config.toml
encoder_arch = "efficientnet"
model = "contrastive image-text model"
dataset = "rendered solids tumbling over patterned floors"
train_examples = 97500
image_size = 64
crop_scale_min = 0.8
horizontal_flip = false
tokenizer = "word"
vocab_size = 61
loss = "softmax"
embed_dim = 256
encoder_norm = "batchnorm"
encoder_activation = "relu6"
encoder_channel_attention = "se"
encoder_depths = [3, 6, 3]
encoder_kernel_size = 3
encoder_stem = "deep"
encoder_expansion = 4
encoder_widths = [40, 80, 160]
text_encoder_causal = false
text_encoder_width = 384
text_encoder_layers = 7
text_encoder_norm = "layernorm"
text_encoder_norm_position = "pre"
text_encoder_activation = "swiglu"
text_encoder_mlp_ratio = 2.67
text_encoder_head_dim = 48
text_encoder_fused_qkv = true
text_encoder_bias = "all"
text_encoder_qk_norm = false
text_encoder_layer_scale_init = 0.1
text_encoder_parallel_block = false
text_encoder_inner_norm = false
text_encoder_positions = "learned"
init = "kaiming_normal"
residual_init = "scaled_by_depth"
optimizer = "adamw"
lr = 0.00078
beta1 = 0.9
beta2 = 0.999
eps = 1e-06
grad_clip = 1.0
steps = 9400
batch_size = 256
epochs = 24.7
lr_schedule = "wsd"
decay_fraction = 0.4
final_lr_fraction = 0.05
warmup_steps = 280
weight_decay = 0.1
Rows from block 3 of the text encoder, named by matrix and row number. Each number is 500 + 25 x the weight over its row's rms, rounded and kept within 0 to 999. All counts start at 0. Numbers have three digits each.
# fc2: MLP down (text_encoder.blocks.3.mlp.fc2.weight, 384x1024), inputs 0-146
fc2.286:485487497545422506394506512492501558489480515474496521515473504496514525455513503485536560574504494463498511498472511483516451495489505425480529500490511489494506524478436497547521461540521561510496481503476495497506490486520498496498501599511503500513528499545488488517479482492434527516484550483554496497487544508501530481511463527515491492504491474502498477487508483504499513485497491492472472503496508536520532518508510498436478499481502
fc2.287:513509491496552498388539529504509449512492520523517523478527516505500548518485500517548552545517496464495516503503506506539518484503508502492534483483507496477499496512499503531513474559516484528511483505499465495617519509513550508494505498490493506490496488527522510484438514494515527508490483532589528508503512481512502497521526483500499439501494479487430491489504490489493525501515512488484454474477487497529511448491517489487502507486487
fc2.288:534507448500563490655509512487507438525516514548527499490509476529505483524504497459417504408473492550489475531499490480525480493470518471554476488501512492484498516476473510518496570491524495498497555490474485501516506509504519513495507395517522508516509520505490514477531484483544575500519400492387487461502516498488526494488549497510493547497489492490486455491504501515483489502495487525511495505521500513494513454502498498486486492470477
fc2.289:502512519481520513513473530515500416518508490496502487522511492474487480555477510492410493496519504543526488494480516489443518491505485559542478518501488506483507508486518499517493514506495498497499505515496538505460510505493525478516479386530529514505475512496492523468499512499541463478505447514468451444484500499510495496483520478500520603494500501506521533509491523498511462524477508514526490531510509450503491518497505504538509486472484
fc2.290:500461531511542479497513510512491474512498533515520523475501489513493512522501475481467497485485500532503458500480519515495500503487519520543502505529480488495526485492502512464524519494524513491509508506508496499560491506492459522487517446540498502506529491464511539504556515502530442484526484505495524526501450480491523507519504491526497429512502483517443506481507510471502538488503534531518455527491482528508474494494458483513491466489489
fc2.291:509524513506540530441500502514483415517517495541535484487486500509477555523521500469546498557488495493499504504517513505448505495522471527529545515514508497527495523493499502514487461470495493528526471504528480513637498490507527510473478424495497521502523490472497515532452497498528581495503471508558529517514437515531512499506530537503480506507513498492505487500489492477461536502503507510519491492470494486469469509486494502506504500525512
fc2.292:505499515502511485615452532518498523486499499521473528486554502495503456509492479515481554360522493514539515501513560470516500490514513537498439508495512503501488511530476505564470539508503536483486543504503485502544497499493480484501526472522481499489479514482490501519544530479510493502483479514409494447507508506502502508493454494505480414488505504509519489497503488498500495511514513512499469498445518511510501539506510541492495517504497
fc2.293:517496473484489524521503511485504444518489482525510501486498497513492473519516487501539505537481484486485488501527524509534481498507498511516445487502511530496501506495474486506514483426501498516503481510495499498610472513467429491484490393481510516483527493425507500497519514483519512508498442479518528500515406512500497513501493500495493491505496501497476505486492513480483506487528505500508518482503516531444469542501484518474506511495518
fc2.294:510493507507534481481468516489510388523504471503521499498504521495511403543499487491440480502509507509508495497574481490497492516491494487518382507511518504517492511515538502494508505491508496476494504507480510503511497483485512489497507376492490507491530500462507521484485509495542454480507462472518488492509467514514514524499480505499508442495503507503579488502494499485498469487486519506496504502516505503502492512519508522500510488492500
fc2.295:498534525482457545587544515478518444543517476473505491497514511524503511493485526530505546394480513521514510489477501523459493514457527512481518481505495512499490478460576499502514532479493502502477524499488514499571502523506479468488509472499498482488501496521500515485471473529500277498518478472457517529511533493473492497510487503477510445498498494503538538493482464473500486500459491500535511513490495508503524531478474506521490495476508
fc2.296:526508491492466544546485514509510452510495492504498507492495488504502499525506497500447469499494507539511459494534529502480505506512482511564484477489515470525494498493519491532505515474519461488507502511498519494580482527501489496494475399512500523499490516491495538486532506499527392496492442508479499477488481485495490496474510470495501583505505508508535539518493520481500449496503512521488526523498516459483496539464481511531526512509550
fc2.297:500519486520511525500472527479471424513480487502532508530491517480486536519500513508454466527460477542507482495458506479475503466499502472522538495507493501487500531514486486512501525516476505521476501510490523515467493478510550495503512435525486563490495496495509513478480466467492518483493471524480470504521503527500499489484518501494509674540535534478521497500509492506474475526502532463492447497525503443514448530510492451493487500483498
fc2.298:507521543505562532624539511487514492520527513478508445476513509488506511474502525492556573348492509515480514523517520517480515498477501517539516495502512498491500492473540514521517535499498501510514535509492525507558508487491524503488491504481502493473521489504498497468475493501491611500503476484426551514502496479500513506480552499497507371490497494520446502479494494498486546501509515488515509494477495499499539490492521494513510503487519
fc2.299:489507586492452480408437531519533617482505492530516515524533524495487462474478496496479540519512494515528499529502509518496466505519514515504472499495492493515511519502508516534516482513501516472500463506515501514587485489498480490503524613475488491507486488480519506516519500528464502489502563492544487514515477506518497518480518520525515370509522489505543530504472501486497539501510516512465511504435509500517474541474486526510484512490519
fc2.300:498492499486486435474499483480507453488466507489499482509483507485508511504518524480401511479495502502503513480478487485474445516521504483490540497522508502479493527502501508501505471563489536496491519475477528495349496511503502515501481431504508480502523500554488506504525512487506462489522479531504494543480548546517503483505489517488500460503506482521522459497502518511536501522507479501477510491537501499487529526524529517482480499496498
fc2.301:484506514483449535464504505458504523510490524477501529506516495495511568490525533540557466478507505499510509508499478526409483498482538479504559502508485490485530477502487498487505506540511510505512513511507506519475475520502453501486521573532493492525461494564490514501508490521477497526476513476489471494470589451498494479475529518473488552508502527517478504539529483486508528468504531473490463548495492487493489499479480491476522493496504
fc2.302:507487501488512506508521520440487471525504502497487513492469523506484512493536475507475498475487496533473479500508515523514484513480452508523515511512495530498474512491506494520462543482495488518514512505519500522467535473516553500480500549466497498491537510467499490518541485472513445539498526525522517496510495502544485530499509493486505502528493466485472496508480518473499490508509465524486523447514485506485503499496498517482502512537516
fc2.303:524496512533515497455560469516508484554507508464484517480469496487513528484495514518473517553507499484473510493529500503480481514495484503448536516509488488480500478522492488485492488504474546502482477490534512505411521500492585502508476583494498491505503494535510487505387509490478419501488550523536504538497487514471482512520501512502516557505509508478443495490509503504511517504487504486518488488537488499520503445541504481463501492514499
fc2.304:476485507476547488549502460519514403499525501485496499507521478516538543477495490515547506470475505486534499502441498510459495502508499548498581498477487510504492508492550504490495507513483500506504516497459489489319495505507573502494498487498504510485509486500498502475427502491509606513514510534460503490502501526495483466512508492488488494504507497499462520494506502522517511517494504517498492491536500477484475509501521477513496518506501
fc2.305:482500522512424496544494514508500561464508510542480446519511505481501452494457494513510519490504508528515492514503455517504534517481504526523435500499491538517511510460553508493470506457507497458495508515527485487497478473501503499496523571469493504486479481471491479503540502516495480493492551491445514496505522490516504521477471470479497455494523505537549498490507510496517551519503501507488524488490496533505481533471496523513507496498496
fc2.306:490493514496539525515500503508493547497502523479493514514491512496508456518491502506531462514520506494500502491508528497453510501511487445519448497497496482507484510487521501479499495439500484498483484507455500501533518498476463495504486503497506485495509500422505484500533519501500429493492506478540514484515373512487516505500471495493492471497510493494532514505504519499487480479497517515471446519500481489464478522494500498507504512518493
fc2.307:495442515489514493495478518503517511500503472505491455465479483522526543523521488530479459511505522526510517528506497498495517522470476504523536494464522494540517472519496440479492483507473477540532508529515520501492498507502491487518471512462548484469521481501515450502503511504495537461483531479499495552518494496502461533499518489509516529483499487502497496484470517465456503498482541477461504459499514429543506454488527497518515498483483
fc2.308:496514525504493539492511509518493407530514499504493502485525484509465506550467485516441470542499499512533474534497529492418495495483503542505470505492514480500486489448506509526488523464494476469489489505516488500511457546493505494485490399514517498495529508487483492501492505499520464506502462476517460470505504498489516501475498493488513585489495497503511533508502488494514477490483495501504499518493491518495488548487490508539535497494486
fc2.309:486505502488493448491462470493511517468476488489504498476518526487525509488510498504551423444511502462498536475543487524521517519535519458541576476496499462493485493528573492447513467485471446505498481499489514517501525476497506520506512495454495484500511507466502523505424489490494461502500516489550536505530424502480494493495524513487508384502491521534536528486510483496504487487496504522489474504513496506490506527499532522532511492523514
fc2.310:498494531495529530474468512495513591527525516534516523488486522483485495457511510486410618529489488520508487529533564481480484498484490513500520526510506527490502473467501513590488520520501540523505495509515491519507513537504522485484508598507490521490503503529510527460535508511471542482502565518517477502487525540553510523492539467503505501501500493504470491511468482493508531493508513517474519490506522482524491489520488512505499507489508
fc2.311:483519582491525457439505493509505600491529490444502494494469515500507509454528520495485475413505502483505512497440476504397483516530505514503503510496506475517512503475501512474513511511509495475496504491450475499518500503508465489515532596491474465493504523516497516491540502505484542485514572490530543568498548508510533502502492512517503329511503486523542516479492473489494547490501504497534516500473510512500537524493509502504491497521505
fc2.312:526537465546553503443490462502469587498491492520546511488514478523517471508471514458530481558496498493473484531514491511474472488500524529509440480485488536499503504506491490488491445531516514478499479476488482496512488466484466496526499541506462501518481518538516505498498484512507558529499537501547475503510525490476553507495540516478505588495504513483531485490461465497494507481489507492481512496504521487456477460484496490492495509491478
fc2.313:517535493502545506455499457503499476489525505517529497508522491547497491542494482521456558563483497513490513533478504499484491471500513510507466454498499474516509495476468503523518467494496458486482484501520471485607481511518460515529517403523477485500490500514496495536567519485541623507512445509500479505509500470485546446489561493521514526491505517495478522478495501486505522505520496488510506516467514450528520474493485497514515497503471
fc2.314:504497494499552483497493509503507448528491506535491517504472539488492489518472498506413509466520484513496533513544497520593493492491499454496470478527504494494512497533540503477495490500510509506485494507498493530606513486518511483488518489505498538511511515500496515459430499511515412499491501462513501459472512526499500505486516502516529374496500503497518514514473492475521477497493512499501495529493481520533529494500500478494492485496492
fc2.315:497485511513463457451493507504521365501492481506482487508477516476499477559496511509495488559535503498509497490526480504494499510495509510446453499509472509499494472512503494461468504517484528474499474490528534494407496474485545497496495377492510453523476504539514476496421512508549389488495486505545465487485516538497498504486475507480505540481516486515526488494511516489527476521481501498520511507497485476538489546508486474474509518485496
fc2.316:486509486512516523539479460488491647491515497473499488494469473496496494467513464483520470548481503504479477496489520488511493513499481504505538523519509514497515499510470516465488510444519508489480500484490479489476468501461475492511484627513494464506491497413503493512584486498487591489522546529494504540543411512505487526509503505496459622484495492488458499493487519502489533513521490521500516485512490471487465490504489483511481510513494
fc2.317:501515564505448497495472501491518617481512511462480500519530522515493450466491504513529606479511496502515486521477533496432490517491509555502472495499510504504490514462496525554525494496504501474484494503486488508522508493509462492504513596527477472494479486532513469514559516502465535503517537518503504529499536511476515479511480511516489435501518491519511513501512503487496508473503466501478530522462510497523519532472488530492488504522507
fc2.318:501514492500474481420524475489509458512496479461474495458513486502496548496495505512428482596489507497469492514467493478480513502528504508483545501497497490501494521493487500501508437474489492478498485489507490485494486508496529518511511493510483485492519478523496487521442498481500600496531495517570477480485502533498478481526470495503503562496496506508533534511512536501543497506495503513524514481522503520517465567505525522561508490504514
fc2.319:497495427492486449432511468498499578491476494492501491500507506509541551460503496504491503546498492481488544480490493505545496479525516509450570494505503473508502481577560501472483442498493491541503474501495470513499514492536480529506534573500495502490514481502480504522461495506467555476498547481544530506496510514480477483492478509485497506481505512525542515522533474518525518475498496507488452513531502522463498525521500474506488471541515
fc2.320:504480464466494518510471453493473648497495452485482504535520491509509510427488489500624485565472499458511521502514543513542496498545500470506504477525498491493482493535521488486496458516497490511496488499495505496553501478505467504495478642501487503497465509488502469497518498522469538514520563526501524533520492504488500511489481523507500524495500501511474528530499498524499513465509502495467497493528487504453520470494482502490508546553528
fc2.321:508478481520474547554481514477523442505499473484465480496510521483507510505555451518596485523521520474479489488476528498497511474486509481516533510545505506487468488499460509517509554478482485544538495526526484475456508494507546476505520468478511486506522498477499450513445508526488505521482508512490524457527463520488491484519479536498504493505490481466478510535495477508480519472489474506540469490493479540503517523495507465469499494497540
fc2.322:485471464485409509503522489496506356496474503472502485490500485515480504570532464510482477562492504528503494491507495508564477499502502477505493501500502504497491522519503504474480486456491477475505484504474473475489480481487481475506496274495506531537488484452475513490564524490539543499508426498535468504523427476540472524515510498491497545493479514501529513500511485512503459503527505503520502484488499501470517515487495495492512493504508
fc2.323:476491506476553510497485455498520631470526513454477489471501505520499482497473498514509519491489500495503530505501477522533526514537488489514472479513543520495494495514497483459501425495499518502460509489498514513584532489520442483515495508515478490497470496475513497475617481514489556499498482526502497536515500529466523458522508475526511556487491495503498440459481482511503512505493518511517525497487531460510494499492505485539496503509489
fc2.324:520492478511548518507489534491470522513531525500484505494506476508493585487505487491540524452502506474466503498478488492460491506490518511476602518513492493509483489480486510528501513550509538539512525486487527501434508502511515496492494589475493498495486516578524504465460512513466610532488513516475516484463577508531484492502515477507504495500488492507390507507484517535487511493525511491521509487492499472494512486486476492504503494491508
fc2.325:517475518505530508494468478522504414478483477487537525501497531488498458546471474506518494565513490488499507485579507500494500520520478493491444469515505494511510484533494505471503462471493448470474470505527511520553512487459482465517500383494484513503481484436491491522455500504511366494510483510543509468529405511504505493488469518503478487512487479504577525475482501518511474516509472529461488508494487535472489530500511528552501496516486
fc2.326:499522558530507507452480504490505353496520477507506524492489493490467486550499480481516476496508478500511481502485497516457482484506506453459443480473485504489510537442534508466535521524508470484500487464494481488501543500503495526478509394483561488511491501535478492524497519483543586516488447490492480474487549503487517509460490504506484381487499487508518504506503493508502496505510533497487500473478506483521521469496499524510471518484496
fc2.327:498480484508395491546551450502500469521498486507500497521519493496491485492509459494533535494505484473541475518517538497502512496497486501555517477481493492516490516466521520491505557469506491507498507537532486503488477508484578486510524525488508525502508495469500487515402502485480484516487507499470509472509466531457512493498493522471496507492518508498570549497501515497524501483509502530491496500499477513512513505494514564490499512519501
fc2.328:496513452474621530606511499495493318546519504499513478495522476508507506532491505526518472459466489517524498489493513514491552482471491513522516495491488511503506492471543500511488544481514471520503541518489512505498504489484562507487477379480513521501482495479496510464463486494546448501507417470429512500504478486501492476513526480513511581500497507495468512484502474500484497523478522495532494497523502471481480479495512471529537500483486
fc2.329:485486493496489521553478534494492608447506499487511528503493515495507474487489483519548510450504507495472513506489525502602497516477487505520500468526478479494490489543513486533508537488503503518501496506499498488511491499470497477494510640457501514506486499435506506505464492499492542491484558480503488534505444489487453558498532514509506406492508488507451526470526503503507514489512551511446495507492501517525512469493495503475523501466537
fc2.330:483512507493523500419512472514508565489520519505532498501478498519512544482503475492480488562527493499495507491551477513467513525525487519483580500483488509501495479476544492466501435513507451513485460494528488527572511484508474517487476573505477488501534498496499521493512502516483421485539542492587543533525482513490517504505560513492493527510510513513486487496510500489493548491510472498499506491501490495503494470506502498518490513492484
fc2.331:499482502497443478507499481536493488470473485474493495494504500502508484505500473479533536533503516498533496502511532481528464497541468556517495472504493501527495540517468509516489479421494476471493486499494470481459493500464490496519505474516477507531497509414495513533495519498518461515505503534504494462523403510458483505488486510472457582502488523503558522505494508505516469482498489515515477521508483499502450551495491534506466513536501
fc2.332:502489491503603504464484486516490490510488503514530489488493485477514588500508489475406550575497509523491511498522525482508515511512502509511609518499500491495503517513499496544489454494485468520496487491499512498515556498475511530485482490503499498502531478481512512499485501500500512478509500528515498501525439534513492482501520481499483607506497497494486491494504517517508509509490497494493471502541499484503468528524531520545489504485512
fc2.333:490485500481538488536476500502497501520509501503469522495483517508470420523480493516433495465512520526520493511520543480468532493516490503532434475509521494526534495498528503512479507485491457474503512512498478500576529493490498494497527439528494515519474507457520485505531493513527399483516475484468468459504481502495506484494449516503490446480511504511530514514495536470486480507495494509521503516463515493493505519485475517520484501514496
fc2.334:480504536493461503420478502497498641474512500484484506510497496490483532473503470493539497555488494500511517494484515479398501486478503521495528517476510487501520521464494499519495467506498501507507470496455485523502510511484455540488494572514498490493495513531511503501588507482473633505497567500534492527491528493501512495501507494502511508505494489511520502526514476508482491485505510511483475513499516482474514529490509513504503492516492
fc2.335:509505523497441484330495493504490470503516478495498493505466500492506524509513494474567455649521509512512451498478474491472479479488500496488505518505491504492511502468479500462501478543515514494503431503466485504520479494524496510513511513513499506491476512553513508495486492502491619497488520484611491488509574510524523520485523510507496521483513488490511481499521496480493484495502509491484516511458502501531534468490505522433490501513480
fc2.336:488501556478490500498506490515496552498519503480501476505513510506500424475481500499533462488514530490532502494493512512451506504498492529518403521501488492523498505482533506490491519429490504483505484497506505496530482482486520482510512564492485492491497514413489503489499506509474373499501536503519499541520415498518511513485474497494482440495516505528537515489515475471492475508491483516522478492477488543499468509476476521536489484509512
fc2.337:508519472525510517517470489514491748469494478510480532499479490502514467451491513492409488512497498517515481490497473486534517503514513461520478513504495499512506529512472504502471519509503518495513533493482503519562497502525439528516493653504514517516514492488513526503581494530471584500486552500480509520499549496519513510464510491534493530505524519497516478498471492481498481479493460512509545487510520524485504476516500493521499477482518
fc2.338:491498512510555503499494498515495512518497491494531493502505479475529562455511527500505507536502483460492519524436522486446484510496508505517598483483483489509486490483444499523496469531496524537497494497482505494501506482509537503492492569527489492494494472545488508541409468499491607515476530502491487472504495503480513504514542538517511571509483495466475493501512438506494496522488528489496490520498502492520501476498528506461522469497495
fc2.339:492493515520554484493504515513489456522496490442515497502486467464501566484502504515481510521492486492499514495488495497472496514506510469512599498484483508501513502477519500493494468528494453503491515496501507495422520495496550503496496516488512489507509494549472495528417459497491528519507514484499499486485523487482504496504489511501543542507495496495522482500508478548506484467483494495491489505522488522483545537497526496479499493475509
fc2.340:495504552494524484498517482512503608512536490487468488496482489459480549498541511493419474484533537529513458490492512489434493527510497527514549526476499489515501466441566513487472540470482504477490490485496522488423515513474491493497500573481518476499504508493513475489526517499462450486522556542502497529482482523508499505482488483489488458489508510508526462495491551484504507516500476471507525464479484510555484525504495530529482524513495
fc2.341:511498444514551500472552479501488543480503500497469501486485504524520552518490485543550534537514488496470479477486485487492518500499508468466553478477508528494497459514489489478501496508511504526502514498512505510503501509499432496494492547501493491508511511514524490475531496504485443493489503473528494503490508459447510468504507482490484608504512516478452514491478483494500540478506517500536490520520503470466471455499504454497511488483475
fc2.342:481478451510436498488476496508501499479503498517484482478483514520488476517483492505388496536473509508512496497505482504585469481521497484491468486515502540494510538539514507501491474488509505471497489506488497495422460510514461482515490429530496504477510489502483508501580529477535438473516476562461465485487544517491479486490482466480501603493479484514529490510524537507508465536486484488518467489552505480520495474486491488520486499496485
fc2.343:509486480509379485515498485535499275516491495470521468489473476503522479550493497507523524508524502471485500493539490508489477513492475517453486493501496466513504521521521499500504497525508468469491514496529520504425503496490546484518483284495519524486518495489503513497398505510547433510491391513502493498498489541493515510490502511491498564515505517483569487489507539522511486504517485520510538506526487511516502518515529513482502500524517
fc2.344:534516564496474490531528491515513549475531494513503508504518505548474492495518507517420510485508495532511469519493490489391557491502492573503506499501515502530483491416585515479516520460537480487514490490521467513495497498511454489526520480510502476528469481479496508496601509483513476463513505514490511531519507479487509474501511494492487509496513524498524548486527506504526491493513539501517479518497503491512506527476504517544492513481485
fc2.345:495495533513391503454488512511498452518474507482513529481476507491522445503547505511465517479509521502511506482546519490489455521503514472483473513501502468503475499504528509501493473501511479470485478509518493489461498516494534479500525488473513498503521505484496520515407512503510431485481509513537524510509469546510515510489493520488506367515510498507534479502472512499539513461508507515472516502497496522538565546526539530512504503495540
fc2.346:514493472500493491558519508500514407502491517464510476487483487499525465507481496523485502472501488504486512493500490511560507506482511493453481489513489505479500494517547508502488523476502507476506502499501535472315499484486573491511520496497498510506502496484498500488419483510503422502514503472479493485508493467481481482513494469494498571513491494472453510504513514544542518502499505491490521529533503481507523459522512466495537486482488
fc2.347:476495559483532497496456551506506633520510489502502521520497503463484474445483487495515483445495494514520496515476532476468487511504507499507499540483508490506488565471431501556506524518502546511481506514469491504518527488512511487496494694546487477519476507501482534504513499469439501509494616505481477495512506550513509495518500482506499438491533487495527480490503495498483492484498497512487455483458488468489472535506512555507487478498497
fc2.348:485503556536483484525490519526511522468500481526469512471497497494474479506520519479369472474519508515527477472514541475422523499489500510506488491474530478540492522443524492557506514451517514499479525493532505481509475521498484531501513471515500475505518488516477474489568512497527405481481453451499478484481495517501533493487437494500508443498504518504510497528516570510513475508508466531501523530488486499484524553464508543476487471472502
fc2.349:520533533524507494560522483525491409535522521490503508492508491482480535530520480526512501438491495487519490510480520516469502489491540506435519489494521499486501498469524520517505540505496502518508525507532499513531478496499536542506503373531533535450523481508524535507485501485554541483489453500455504528525555529481514486519511489488513446534502491463502487514498481507472529465496536530472480488477511503546528494497496485527495502515500
fc2.350:534526532519521503515529505524505363510542509462499525473532516475502507511502519507469519546520494499522487487523521503388465475524514550490553489504467474518513518497508497522468493482495507479478500494539481498494506492498523510495497392519505485482505492495503488539445490483520391498514461524515521455498447501482492475496488498501501551466479548506483540485487538494510487492498489540516496487506483518458485498500492493548465510492516
fc2.351:496494535494458486589494515497512501485493505486478489516513540489500440510493501505500488372517522538496513484522504511514501474521493522464405486494515506486505491516560496478505536470507528483489516506483515486471496495500465511504525456490503502499494520448493493490576502508514377496502492526448523497514477518480485491488433480495501333505497485547524537505499541495519481507509492489504486512485496495482507506504483509510465516517490
fc2.352:518483492488414469462525494525500402511488494480490505503489498517526571553490455508444490534491497527501492503561490526534503492521504507534533462539472507492491522535496486441474443513480450485519501492524472496506515510523511510527517389489496492522464495536519503487493506497543477485500469503529491469481519514498477514494483484478510523480511522480546535546512482495501454469476535511501514501509518506480507537501494493541480508529482
fc2.353:489509448472550522568490515504492539527520496545510501490535470510512517435493526490564472504489486479491497504480511517470524492488506514536549529496531488537505460509444489517521556503484522537521515517459488498533503515494565498493468663500518509519511519511487509465407483499452492517492534491433503495492511493520492489513538500496494545518485505474443482499497491492484494509508507502495517470506525483460482478498487482463517457474517
fc2.354:502492534495524481545463543499518537468503511499523489511510491505492430498487485508595509410507497499496520512497472491478475485517501520468414477518493527479504516478495506484506534493505500479491533514477510511436502471505488494510497520488485519489523492468509497492574487499498625500509502498455496531534489511518517516508519494490495460490478489540545500474501504505483532507516484499487506522488507496467481514502486502510471499492491
fc2.355:509485505491506519466473515476484535483520497450511485486495491492503493495528490479694492483488505451502487492548511499475490519503481490486494529493505499484485492485478492503495534550492495488493499510464519498527530498491479508529491508464499488476496519490508518460515508503492482522495504513512547514520480534522498515511500502482488487496500484500501431458497498474483502490510478482478522467480478500512504510517510524483498539501529
fc2.356:515499428525511503458473488506491517504467524485512502501504513477511502505489513511483502475506527489510491488515475503558493522494515484489453503489462504511510488539461513496496477535507485495488495496472529514510499463499479514500477515468486513511521503497478497499493499479522470540482523468487514518498550517488481483485499530493518432494525516490481481500506485516495495481488481503498513512493502559453530474523480508467509508501503
fc2.357:476502463497435533561518497484490525516489508498495484505522502509504572476502484496531470506483497498531490486442546492485491498500502547513590499496495506513503489477504505510503519435494516530508507526502471452487463514473523511505477593500492515509481500445511491502453489489475520492485541506475493486506427488488485513489480488490484579495492514490453546534522545498511488511499485507501497501540497507482477495494482468479502478527508
fc2.358:496495538496464475533485550496527507500481513520514467534515517498495503497482505489525541459500515497543518527505483521570452510496487552521553506512550535488494537537536510513484524507496503511494507496511510471606485480472505532486488481491477481458490513453504501522541489476502552486503516510477530542536460543483465512510518510509477478507508497529499477479504498461511525539510483492481486490481495518522485497506503528484490521509522
fc2.359:499521466508465516445527452529475514510485496489483500481507490526518529512507476467404464571490521532500484477526470492571504508486487491500491500496492491511495512558477515471484460477491455466481469519491478532556484500501478511501532484502512499489507492513501504520478529501478560474513503499556480484504514530486513489503509491486491562491489518485586512518505509492529517504477501522494521486496508524504519543499498539572497498504497
fc2.360:486501446511530502506499494532497556500462498519507509505509472517522504479474496505447488561513482533523496485476515503596511489497496494536524459493486499520525523517518478499501500423513532532512498508486505509485506495487500531484497570519485539522479494443497522487496503508496473486476534495507477425511461457470482487481515494513508554503491519488473562512502520517490487498498524506515454519514509511468461474505500473516519477478479
fc2.361:514502436512456472401500497490485462526486490515499540469474498505514524510529498455419514599500493502464493493531497485606464491493480487474513527503511484515503512532432494524519480518483545508499487485488488491604504512519500516496461469550508516506507503518504501480469522481529447500499454526552502489484488520511519503512474500505481567496492489467451471498492527498506463505495480512507502492516497494554499478499491498479501523481511
fc2.362:526507514500499501477528506481515440521486523473468491518507499494484509552512504514462557529509504517487516472541520517491520521496516430484488511475506477488510517495510501549520490573500457492463503500489526493573523500516481523498530393492515482459516511563497474486522488478533470483508451481543501509495533543520516499515437489503494542514490500495517471491521494480495474508499511459492482508495490483508532522525510513464505532491502
fc2.363:526493475529455479473551494473496357522485494527474496487478518499495524570499513494400555556501508509474500480491515524551498472481477482492500513514520483499510483520508491510516462451519504506489484494524482485563476484510499512499508337502499489494521506487482481513497507493545563495508415502551471496502470503497497511518481505494509548509495507503476514517505533479502500504508513507525492515521475493522482508491526474471518488493491
fc2.364:496527552508490519521482506492522561495528520519527494514536490479476485455487520506540602509523496508492508527492546506439502500492510506496499507513516474498489511495469512576510527520490507519507507502558491510488498472506513506499515567488491498496480499502520510516501486522463607512467539532456507524521491484501510513493543501508502545498491515479470517517482462507502546474519517510473490496475518479505507493494517490507503498505520
fc2.365:511500549526550534616534541488512520504511504496492485488479495498528516482525506488460476394501491526467477515502495483395544509481515491522533508492526494539521489470470497529491573478467511509471519491516527498424509505519515490488498552505482503531514498552504477494472487510499537497516517472426492471501530462501489505516520484496526513497518499478457475519467496508500509483494507486497528502507495476503502481509503526506495494466514
fc2.366:521497499507625510518542510521482462566530486505480478469503496508507505536483520519507500479511499480491511500527493496504508513496522521514488510497475523519493464521477498478481504520485498481499507491531522504519546490503523441499503475498513493509484494525527482503428500508534362502500473520484474478476511501486492515509476510516510521504494511456507477485473516502486484498494499504542539474476488496519472515517484496502507527485479
fc2.367:507511465529554505542477509470540494512479493476513477483483489519487483539494503483517497482487502452442498487509516493539475516489488436468510496487505498514460521551451479539501524540513533473502516485507487523505516473509454512508499367504518511499549489502467486552580491498525420481488435448462486516522482527516474501491498534482507587513484483511541421472463464486476519516499489483503484488499488500491519520499515508443514494464505
fc2.368:498495486506542474473466492497473531493500502484533506497470483477514495494532500459509466573475497492477490498493504462445466501518475537560490520507494489509522517527459492480493491473530504487506486497456495514377497515488477517504501494519501500513478490438506516485540508493511620486514502519553480502527423467541500506485521504487481582509505503493476451473508536522489465506501508489500508498532495472468453476485496472508503490491482
fc2.369:507499490511480508577540523461496470517464495514499536502520488494495460489490517500455504361514510517493512482530499516517528501483524447525466501505513484473499472532531487500508561495512497502510544503467488490501517517531558489519539561508515516509480515527503520457464472514477400486463505468414489506521547526497531492506510469503520400488500510487481492502510494483497484475482501497494486503528494519502515491510492519483513466473495
fc2.370:503481494487545465501502493494516523513474498500544506496479509519545438454491521506454496510504478484465519513531528499547522499524504475499446498505488478488503473542527490476502489440523518506511479505543497506529522503488511467524509602485485492498495527476480474478439492521479420500508538482523478540500431481477491454489537513515504498497491502510458524494495481518487497485498531496497507522534505469449479508493499480525508513465498
fc2.371:535496482514510478493459524500501446522492495532514519512466482498486445522512514487527484464494492482485519506531482466553484507502500467492448512504479505469503500531406495477486516582497544487511523498471515492493519485532513498493500412519519516490506505564514520514528502496524520520493453519474478477476565518533498504516521513511501475497495489478503426488494488511492480505486489489509529497499513501508520479549505509450483515477484
fc2.372:522483500493487503487535546496491379533493474499489481515516476482521508512515500513596472458501514446505508534459471517549478482480513446500452494519497509452510504544444519511504523537473514506495512496433485486566487508540529481510506426507495507488472513531496498515430469489511610510505473513479482510501557539505477497516506515484501471516494502484524497507510468467502499508488483512525476488462526480520490503493514521464491507491511
fc2.373:540480458480543496500492498523507606457517496555489498525504507485491482444477504499518515524512522473563501497548502498560523497533476502475476512506485509511493524544457498510471511514511500526485496498565508479521475521507498500512484558487496513513500496481511494496501471481467444506473526518447513518516485548509504474481527479536470569496493495510545471509457477494504482528468456483512488517488521510492502496497503465565496512517502
fc2.374:498508526472463506481508514475488498512522506520512514485492505516510549486538507485545503495486501516495494486481527495440492495480500484479531531488489535519482497479499494499515525526507515528527486492469471509546478511497478495500499484509512532486492507496499529443526509498516475518509499518490502541502489532513512515514542491492482470511474490508476459489505484480484509468496523507499466489500499471521482474494486466460492513493490